Rows from block 28 of the image encoder of a small model that answers yes/no questions on an image's attributes, named by matrix and row number. Rows with one number belong to one channel. Each number is 128 + 24 x the weight over its row's rms, rounded and kept within 0 to 255. All counts start at 0. After the name is the row's rms in percent of the matrix's.
After each channel's rows are labels from the 100 images, of 14976, where the channel reaches its highest value: "strongest on" is what is common among them; "colour at peak" is the nearest of a few named colours to the mean colour under the peak. Only what is clearly more common there than usual is listed. The data: rendered made-up planets. In brackets: how many of the 100.
# conv1: bottleneck pointwise conv (encoder.blocks.31.conv1.weight, 64x144x1x1), inputs 0-143
# conv2: growth 3x3 conv (encoder.blocks.31.conv2.weight, 16x64x3x3, transposed), outputs 0-15, a 3x3 kernel for each

conv1.1 103 [131  83 170 137 137 130 111 152 114 114 145 163 143 109 118 100  83 168 120 130 131 117 153 160  94 148 110 152  94 143 117 115 133  86 125 155  99 149 145  80 137 103 127  98 127 178 130 142  94 130 107 109 109 169 121 136  97 149 123 140 143 121 111 127 160 109 150 164 165 123 147 115 150 132 139 101 112 103 108 159 125 120 142 124  97  97 134 102 145 146 112  72 117 129 111  72 139 131 106 157  59 120  84 148 119 122 115 168 141 114 147 125 146 146  70 111 129 113 144 134 172 161 138 113 115 115 114 107 138 131 123 103 106 101 115 102  97 153 128 143 173 104 110 158]
conv2.1 088 [128 110 149 128 163  88 139 146  94 142 110 124 130 162 121 118 154 147 153 142 149 141 125 125 119  99 180 125 138 161 118 162 139 138 151 167 143 132 106 137  79 107 149 159  97 159 121 149 129 162 129 155 145 129 115 101 138 147 157  98 118  97 115 176 112 101 178 155 148 120 109  93 116 116 134 118  86 112  95 156 133 201 106 152 113 106 147 132 115  93  88 130  95 153 118 165 136 130 106 120 179  93 152 142 142 123 132 114 152 119 151 128 111 141 154 174 168 143 114 126 105 128 131 166 105 144 126  91 148 130 156 184 135 112 132 141 137 104 162 159 113 125 111 114]
strongest on: glowing rim (99); polar caps (97); full (52)
colour at peak: brown (81)

conv1.16 097 [117 138 129 147 126 111 128 135 154 124  91 171 106  99 136 137  87 129 191 151 123 159 148 166 159 104 117 139 135  75 146 144 112 137 134 139 112 135 147 174  62 141 165 128 144 124 136 159 124 124 118 153 122 142 170 139 124 159 172 173 150 136  86 110 114 174 149 160 137 106 120 112  84 126 115 136 127 120 131 159 118 159 126 138 138  99 142 139 112 151 130 158 135 156 111 146 144 151 153 136 144 139 126  97  85  99 154 142 147 115 123 110 109 178 130  82 112 157 158 113 106 121 142 160 104 124 150 106 118 112 120 129 111 147  89 107 144 145 169  94 177 140 152 157]
conv2.16 115 [150 102 100 122 101 131 115 148 132 119 142 120 132 142 112 179 166 133 122 150 147 142 106 130  84 107 105  91 142 137 167 136 109 159 129 152 157  90 149 136 135 130  85 183 112  98 110 132 126 128 147  96 119 144 176 144 132 139 156 109 119  89 135 101 142 101 132 136 114 116 136  97  83 117 123 119 118 153 162 158 120  97 130 146 129 141 163 150 142 132 147 127 148 136 119 133 108 131 144 143 111  73 118 102 116 124 129 166 124 140  92  99 141 122 129 125 162 103 121 100 163 151 146 159 173  70 117 163 184 144 130 125 117 106 122  73 173 125 125  90 146 167  81 117]
strongest on: glowing rim (100); lava world (67); full (64)
colour at peak: brown (43)

conv1.44 107 [ 98 112 152 133 129 118 132 154 148 102 129 106 119 130 113 133 161 109 113 108 106  90  66 158 109 138 144 148 142 123 135  71 136 107  97 129 134 108 136  81 151 143 113 142 146 143 114  89 167 130 144 171 118 115 164 126 152 141 141 107  91  69 114 146 106 117 136 108  97 136  83  98  96 102 106 118 132 134 100 135 133 127 152 128  93 143 127 170  75 151 124 176 101  91 168 162 109 101  91 112 149 110 107 105 154 157 115 137 115  89 128 144 102 117 134 105 122  96 125 169 166 133 119 117 118  95 116 106  91 104 173 115 155 157 118 127 149 126 119 106 119 127 114 141]
conv2.44 094 [131 105 171 103 104 127 127 175 111  97 144 142 105 165 181 166 128 126 136 153 198 134 107 148 115 146  91 152 129 111 164 138 135 114 145 136 161 118 167 145 128 137 103  79 119 147 109 123 101 128 149 113 113 142 168 118 111 148 105 177 116 157 123 109 125  87 123 130 100 144 136 135 135 162 130 153  84 123 123 107 116  98 167 120 130 159 154 116 137  91 127 106 113 121 137  91 137 103 125 118  67 162 142 198 125  99  96 121 105  98 136 117 134 122 156 166 146 124 148 120 110 131 120 115 156 125 189 119 105 117 130 101 104 114 141 130 139 144 108 154 128 156 131 151]
strongest on: polar caps (88); full (79); lava world (64)
colour at peak: brown (40)

conv1.3 092 [119 123  90 212 177 104 160 170 131 150 116 160 120 122 135 173 102 120 101 146 134 125 114 111 139 123 144 129  75 129 132  85  70 118 117 110 145 120 117 100 121 147 130 162 186 132 115 119 126 129 147 103 112 149 118 142 145 155 145 174 142 113 127 152 126 174 103 123 143  97 158 100 103 134 100 159 138 145 198 125 117 132 144 155 114 125 103 150 118 112 122  87 134 120 144 105 135 123 120 121 155 175 116  87 114 100 115  92 116 124 137 112 118 117 151 109 100 180 152 139 106 150 102 146 162 117 133 141 105 122 130 116 126 107 144 161 125 116 135 103 156 118 100 136]
conv2.3 087 [ 92 137  83 108 105 115 126 139 142 123 130 129 122 145 158 127 114 147 130 139 150 127 122 111  96  82 110 109 148 144  97 111 148 179 128 115 135 194 118 109  90 154  91 152 165 121 134 145 101 145 120 145 169 131 189 154 129 159 150 135 197  94 137 104 149 109 100 114 110 108 101 152  71 112 121 139  99 134 153 131 140 127 103 106 137 102 154 108 136 118 134 150 135 137 127 132  98 126 109 141 177  76  89 114  96 120 118 163 156 107 120 101 124 153 142 127 131  87 153 110 118 117 115 139 113 115 118 133 131 182 145  98 162 129 121 141 156 103 137 138 120 165 112 164]
strongest on: glowing rim (100); lava world (58); full (54)
colour at peak: brown (35)

conv1.29 094 [111 104 135  84 156 101 117 145 175 126 123 154 173 155 175  95 144 125 139 108 151 134 128 125 116 142 150 136 160 163 128 119 144 153 176 184 120 100 130 150  86 173 121 149 124 101 184  77 110 132 141 147 149 113 144 122 105  90 124 109 153 139 131 129 139 125 144 148 120  82  91 119 158 127 140  87 116 168 123 119 112 140 138 137 128  94  93 123  90 118 152  92  98 160 119 140 112 130 121 133 116 138 144 165 114 109 168 163 117 172 118 140 102 146 150  99 136 151 103 123 157 157 138 111 126 101  92 138 130 116 171 112  90 143 113 124 136 138 139 144 100 145 120 177]
conv2.29 112 [135 132  83 137 130 107 142 116  75 121 114  84 147 102 179 128 167 127 135 167 116 120  88 101 167 111 103 101 138 138 120 130  96 155 117 127 167 137 143 167 130 124 151  99 110 124 117 152 107 150 109 121  79 141 159 155 122 142  84 126 149 160 151 157 101 116 120  98 128 140 123 105 133 108 150 166 135 153  93 170  89 103 145 129  93 124  84 112 124 108 136 156 110  88 113 120 114 164  94 121 150 161 142 132 130 110 164 142 154 120 123 169 140  90 104 136  79 133 136 132 159  98 132 119 135 103 121 136 150 134  94 120 149 145  94 125 120  93 164 135 131  68 136 129]
strongest on: desert world (100); full (100)
colour at peak: orange (85)

conv1.27 100 [129 168  86 170 168 151 122  97 135 159 144 112 149 166 120 132 126 157 176 136 130  97 138 103 159 130 128 117  99 114 107 133 106 156 146 154 134 113 120 110 126 147 120 138 107 130 133 160 167 168 128  98 105 131 117 121 148 182 160 188 130 126 119 145 118 170 126 141 160 158 158  88 142 116 144 117 138  85 191 152 145 126 141 102 124 108 130 150 117 119 135 138 179 177 131 149 130 137 134 106 108 125 136  82 120 112 140 125 117 109 141 129 147 136 168 119 133 103 128 130 131 115 143 150 164 121 147 125 132 131 161 122 111  86 165 113 135 157 103  46 151 129 154 107]
conv2.27 098 [140 117 129 122  88 140 178 120 101  95  82 126 118 122 123 153  96 130 154 147 162 165 128 108  84  98  81 132 132 110 105 136 153 165 124  92 134 134  87 130 115 167 119 180 132 141 141 121 141 111 142 110 154 153 138 142 100 144 168 131 165  55 116 126 131 117 184 148  91 131 102 151 147 135 138 145 102 141 199 111 125 124 149 114 150 135 145  99 132 135 112 117 131  74 128  84 105 145 159 154 145  98 106 120 136 110 129 174 127 121 129 137 106  98 119 147 110 132 119 122 149 106 137 151 173  80 127 122 131 151 116 136 121 119  81 146 153 112 129 138 132 128 126 139]
strongest on: glowing rim (100); full (79); cracked ice world (55); kind: lava world (38)
colour at peak: brown (46); grey (25)

conv1.20 100 [133 124 111 145 210 122  31 142 169 147 164 142 138  89 150 138 134 117 112 122 144 118 104 142 132 119 130 138 137 140 142 159 149 108 142  94 133 124 136  85 154 123 162 135 114 147 205 152 100 154 136 111 131 147 144 114 117 160 137 102 162 112 128 100 113 141 151 172 148  92 144 105 107 128 116 112 112  75 109 142 145 114 126 151 104 135 133  87  73 119 129 131 129 151 115 123 153 149 133 129 123 142 139  99 166 184 143 166 128 130 138 138 110 140 131 105 127 103 118 121 128 172 130 116 124 109 165 131 109 114 117 111 151 120 117 128 131 142 152 107 114 155 129  85]
conv2.20 110 [ 92  92 100 123 118 121 170 160 127 142 134 118 170 156 152 116 123 135 138 141 166 147  92 155 108 137  81  98 121 108 125 177 132 119 147 149 131 126 126 153 143 144 140  98 127 114 156  89 144 161 146 161 155 162 127 197 101 171 132 117 113 121 151 160 120 113 136  95 141 153 105  98 143 122 136 142 162 144  99 130 159 133 155 148 123 148 126 104 116 104 136 151 127 131 117 178 100 171  94 112 144 119 134 140 125 131 144 134 114 112 132 123 134 142 134 188  98 107 145 122 136 110  77 128 176 138 148 192 154 124 137 128 123  92 147 106 163 138 192 137 119 123 123 135]
strongest on: full (100); polar caps (59); lava world (51)
colour at peak: brown (51)

conv1.12 107 [121 136  70  89 112 155 145 134 116 122 115  99 122 162  85 116 122 137 178 119 128 157 151 190 161 144 153 117 156  72 133 128 138 104 129 161 113 115 132 103 114 131 117 129  86 122 110 143 124 137 126 151  99  85  90 118 126 117  94 128 142 123 150 123 122 154  99  91 118 156 117 126  89 104  88  81 119 145 155  93 131 178 124 158 139  84 137 143 107 112 125 108 136 109 142 134 120 140 125 141 131 116 166 116 121  99  70 137 137 132 125  94 118 153 108  80 111 160 170 155 135 141 132 159 116  81 122 113  87 103 123 121 160 125 146 164 139 107 135 144 114  97 145 128]
conv2.12 091 [134 105 117 103 179 136 141 151 150 131 126 161 110  82 105 131 132 125 104 107 133 168 134 124 145 135 125 120 120 123 135 122 108 155 159  62 193 110 144 150 137 133 121 130  98 127 142 140  77 122 134 162 160 132 160  88 126 126 115 149 131 160 139  74 134 187 134 151  81  93 150 159 123 138 119 105 113 132 106 130 116 128 180 128 124  75  98 137 133 113  91  97 124 116  99 106 135 113 162 137 124 137 103 104  94 102 126 112 126 112 124 103 119 140 144 126 116 122 147 109  64 112 101 120 119 151  87 117 117 170  91 138 108 140 102 116 120 114 140 173 101 120 113  98]
strongest on: gibbous (73); cloud-covered world (41); cracked ice world (32)
colour at peak: brown (75)

conv1.40 102 [153 117 136 115 113 142 162 139 124 137 148 144 103 131 143 153 105  99 129 145 146 102 129 152 128  69 136 118 148  82 125 145 141 148 100  47 105 136 158 151 156 114  98 143 141 133 147 179 146 104  89  71 135  92  98  96 125 155 132  78  89 130 128 121 112 105 126 128 160 109 137 108 114 116 124  99 122  94 115 127 155 159 118 121  87 138 112  99 120 110  85 123 107 126 139 152 138 109  95 120 141 147 107 156 124 119 128 130 119  99 109 121 131 122 158 107 101 117 139  81 106 129 135 139 101 117 161 103  86 133 124 118 160  57 114 134 103 100 138 101 105 146  85 122]
conv2.40 096 [120 107 112 135 168 147 150 131 102 117 140 140 166 134 127 106 162 108 144 141 157 127 122 174 138 138 132 104 140 123 169 154 125 128  92 164 172 112 202 117 159 125 115 122 128 150 131 135 138 152 153 184 118 121 111 133 110 148 118 128  80 120 102 121 106 145 130 135  82 133 135 108  85 134 140 131 143 149 148 124 141 127 145 185 103 136 122 141 108 142 146 136 135 135 125 156 140 141 130 125 102  78 145 148 102  96 104 148 143 133 100 135 124 137 164 106 153 145  99 112 128 167  88 130 176 133 121 107 189  91 154 134 176 103 148 164 115 122 166 133 175 148  89 141]
strongest on: cracked ice world (71); gibbous (65)
colour at peak: brown (57); grey (40)

conv1.11 094 [127 181 102 147 156 106 120 106 171 109 131 128 189 116 124 134 133 149 123 126 129 117 124 200  99 106 122  67 115 157 136 100 145 138 110 117 131 122 135  96 121 144 133 117 154 110 174 110 132 111 119 120  96 134 112 171 134 112 134 130 117 118 116 205 118 130 166 154  84 116 121 111 128 117 180 112  73 166 117 109 128 148 137 160 142 112  90 128 114 146 169  96 134 128 107 128  84  89 140 150 142  98  97 133 116 120 150 133  92 119 115 166 159  98 131 132 147  98 125 161 158 106 141 115 108 104 103 111 128 122 155  99 117 125 117 146 114  89 147 145 131 139 138 121]
conv2.11 099 [139  68 102  91 167 105 108 153 120 116  72 120 157 125 126 131 155 153 153 154 127 126 105 151 137 104 158 170 101 128 132 115 100 112 134  79 141 116 117 147  93 141  90 111 123 130 133 137 136  95 135 131 136 171 104 135 139  92 151 111 131 101 111 148 114 125  97 105 175 126  88 105 164 144 126 171 118 152  92 168  85 111 153 127 166 115 147 110 145 131 138 156  99 102 130 117 136 125 121 123 125 118 162 109 135 108 145 104 128 124 108 178 142 103 112 127 137 154 113 160 120 121  93 105 131 110 156  95  95 154  83 140 140 114  89 174 144 122 155  77 127 154 125  99]
strongest on: full (100); cracked ice world (97)
colour at peak: white (97)

conv1.9 118 [155 126 131 131 139 172 137 125 149 122  95 114 125 127 158 142 109 163 100 136 109 120 161 148 117 105 164  72 133 140 117 102 118 127 123 160 101 139 154 109 124 133 122 126 169 117 120 129 154 111  85  98 129 123 120 159 140 125  83 137 115 147 118 105 141 131 108 178 106 142 120 131 137 118 135 127  96  85 116 117 124 170 115 109 197 146 153 124 158 164  69 131 107 127 154 169 147 110 100 157 132 134 151 119 114  83 161 102  88 116  98 107 147 127 133  69 132 162 176  96 127 136 120 156  91 134 142  86 153 139 111 123 153  86 130 173 125 147 126 110 111 123 111 112]
conv2.9 125 [110 116 148 121 102  81  76 147 137 117 151 148 134 100 125 150  94 125 149 153 114 149 100 157 127 145 150  98 150 120 201 121  79 152  95  99 182 186 156 115 120 107 116  84 124 144 139 116 111  97 135 115 170 117 167 133 133 133  95 135 127 106 106 119 127 109 131 156 106 146 105  90  80 142 112 144 113 107 130 161 113 100 150 129 121 128 115 130 122 119 125 138 178  86 139 118 139 127 161 112 107  92 124 125  92  88 124 103 148 162 141 146 114 110 145  85 163 102 114 117 113 126 121 136 144 154 138 112 144 109 159 139 137 121 113 113  93  94 113 140 120 183 130 138]
strongest on: glowing rim (71); gibbous (67); polar caps (58); cracked ice world (34)
colour at peak: grey (68); brown (32)

conv1.61 096 [106 134 148 143 131  98 133 164 203 138 142 129 167 131 103 136 135 122 161 155 130 144 144 138 163 145 121 181 144 111 107 132 168 114 184 147  79 144 132 110 119 169 124 113 129 113 176 119 143 162 161 114  93 142 118 107 135  90 162 101 138 151 126 122 110 139 123 153 100 110  64  78  98 135 144 121 169 122 122 101 116 106 118 147 144 104 131 139 142 121 134  90 109  96 152 158 157 137 156 136 167 152 114 147 127  84 129 142 131  93  92 157 110 130 147 108 138 127 115 137 158 158 138 133 134 112 117  96 158 165 116 112 133 179 114 145 127 114 115 166 128 133 148 140]
conv2.61 093 [104 101 157 105 152  54 147 155 100 149 117 125 127 160 146 101 182 132 133  98 163 110 106 122 101 116 107 112 110 118 106 127 113 138 134 140 145 122 177 139 110 124 143 118 136 136 129 142 117 131 125 121 133 127 107 103 163 123 110 122 170 138 177  97 143  76  63 128 112 117 129  86 110  75 118 156 126 121 125 156 118  85 118 114 128  87 122 151 136 116 101 161 107  87 133 133 109 168 140  83 126  77 111 142 109 127 155 126 141 148 160 154 128 130 118 146 135  99 191 153 152 119 152 130 134 120 128 106 131 120 152 127  90 153 158 121 169 139 138 155 125 165 139 142]
strongest on: full (100); lava world (71)
colour at peak: brown (70)

conv1.57 100 [148 144 130 147 175 149  77 133 188 132 188 136 148 117 104 160 119 111 145 137 106 131 104 120 118 106 154 195 100 114 155 127 120 145 110 100 115 107 122 124  89 170 112 142 110 117 159 123 131 124 135 113 130  94 150 145 142 106 147 132 149 152  86 119  91 133 162 201  93 152 137 130 154 136 151  99  99  92 112 129 117 126 119 143 135  88 134 134 137 136 125 122 130 105 129 111 156 119 183 119 121 134 148 182 134 169 119 146 129 139 101 137 102 109 126 130 122 138 113  85  88 158 162 132 178 121 119 142 130 128 100 141 122 131 148 137 148 121 101 139 107 128 185 144]
conv2.57 108 [ 81 149 161 131 136 137 171 137 126 114 138 135 132 149  78 113 189 100  87 110 139 146 108 123  98 120 123 127 139 105 121 171 109 110 128 156 113 103 120 150 112 154 124 105 111 135 163 112 145 147 151 125 104 151  77 157 112 151 143 124 158 108  95 102 134  63 144  98 147 124  91 129 148 145 139 148 117 137 113 131 145 146 143 105 166 122 124  95 140  97 112 161 120 116 117 145 126 178  92  95 128 122 148 103 136 129 161 133 113 149 122 163 113 146  88 174 150 134 146 117 177 114 141 133 191 117 106 126 144 136 140 101 129 109 148 127 154  91 197 131 112 125 134 138]
strongest on: full (100); ocean world (54); lava world (45)
colour at peak: grey (52); brown (45)

conv1.30 100 [112 104 119 176 153 151 123 140 140 140 118 128 152 116 112 134 120 146 147 134 114 171 160 139 152 117  68 128 110  71 156 145 114 159 102 122  99 100 121  94 155 139  88 158 105  99 128 115 189 131  99 130 115 152 130 143 107 162 138 158 137 124 136 151 128 142 131 139 168 141 140 129 163 134 135 118 138  70 109 146 152 157 126 136 126 152 155 131 118  99 155 169  82 178 110 117 148 107 144 147 116 124 151 117 146  82 110 108 139 110  95 141 128 154 123  93  68 131 149 150  82  91 118 160 143 121 164 106 135 143 135  92 136  94 123 150 152 154 129 100 142 108 117 133]
conv2.30 092 [ 92 101 137  88 151 113 115 127 158 139 126 140 128 125  84 124 128 132 113 110 126 143 129 138  95 110 141 118  98 127 128 125 156 138 147  82 175 117 145 116 137 144 115 200 114 106 122 117 114  89 113  96 160 159 138 139 118 133 105 123 129  89 133  99 116 136 127 116  81  86  97 172  81 117  91 127  99 155 175 131 173 141 144 133 129 115 134 137 128  81  82 121 168 100 147  76 144 154 116 143 120 116 136 144 130 105 148 149 149 110 118 155 125 110 129  86 185 124 167 126  80 103 152 117 139 129 120 128 136 121  94 159 131 126 173 131 160 141 158 158 117 115 148 133]
strongest on: glowing rim (90); full (65); desert world (45)
colour at peak: brown (41); grey (34)

conv1.2 107 [148  89 132 176  90  85 153 142  84 108 124 155  89 141 110 137 112 148  96 169 110 123 160 160 120  91 105  97 113 122 107 125 116 127 137 136 168 123 121 155 166 121 125 137 137 133 183  91  97 120 126 111 118 156 126 118 121 150 135 124 138 139 142 120 115 145  99 112 113 115  88 115  98 148  73  85 170  99 127 149 140 123 147 143 166 167 127 118 137 160  91  89 155 160 137 135 136 144 118 117 148 137 111 112 130 147 120 157  98  97 130 108  80 141 127 143  83 117 135 131 103 127 110 128 145 125 124 166 104 145 199 140  95 144 116 143 130 101 140  73 122 113 104 120]
conv2.2 094 [128 146  77  66 112  84  99 140 103  93  78 106 147 109 183 152 172 116 138 139  97 127  95 124  69  99 135 143 179  97 117 125 158 143 144 173 118 140 139 136 139 141 112 136 142 136 119 123 122 178 122 110 152 102 168 124  88 119 109 137 162 112 135 113 112 120 124 117 122 116 100 110 100 143 118 118 132 127 175 103 149 142 122 127 106 118 110 161 108 114 160 124 128 111 130  98 136 163 146 169 134 141 153 183 132 125 128 140 115 124 156 119  74 151 127 108 149 111 172 157 115 134 118 117 139 124 123 174 148 122 149 125 111 133 103 128 135  91 133 143 117 153 147 178]
strongest on: glowing rim (100); full (72); cracked ice world (70)
colour at peak: grey (72)

conv1.21 111 [128 137 125 163 180 110 195 111 170 177  80 123 121 118 121 143  96 176 115 149 144 137 111  82 151  86 146 130 160  77 111  73 156 170 134  99 138 105 106 127 112 125 126  98 127 140 142 124 135 123 109 148 111  72 136  98 111 138 166 122 125 117 128 122 118 143 120 163 163 132 115 107 141 144 154 138 125  86 162 116 146 121 165 138 119 128  94 150  81 141 100 116 127 145 113 135 116 124 166 138 155 104 111  95 110 138 166 120 171 124 161 110 162 113 138 103 125 144  99 126 125 113 127  94 137 150 153 141 110 105 135 143 133  95 138 105 110 151 156 113  96 152 118 144]
conv2.21 109 [141 109 151 133 124 173 114 113 130 115 114 115 150 125 138 113 102  92 132 161 132 116 131 132 119 115 103 142 151 150 137 103 152 138 118  98 125 126  89 126 134 143 113 122  98 125 139 124 133 119 150 139  87 136 131 146  83 145 146 135  99 126 134 130 105  94 133 103 138 158 125 127 118 133 116 162  93  88 155 109 165 188 156 199 169 165 105 104 138 174 137 127 129 153 169 145 146 142 110 148 119 109 117  87 139 123 137 177 126 119 125 106 146 131  92 141 141 112 104 101 141 129 146 172 172  74 116 181 143 133 117 177 123 108 107 130 173  93 108  88 145  88 129 158]
strongest on: full (67); lava world (53); cracked ice world (44)
colour at peak: grey (36)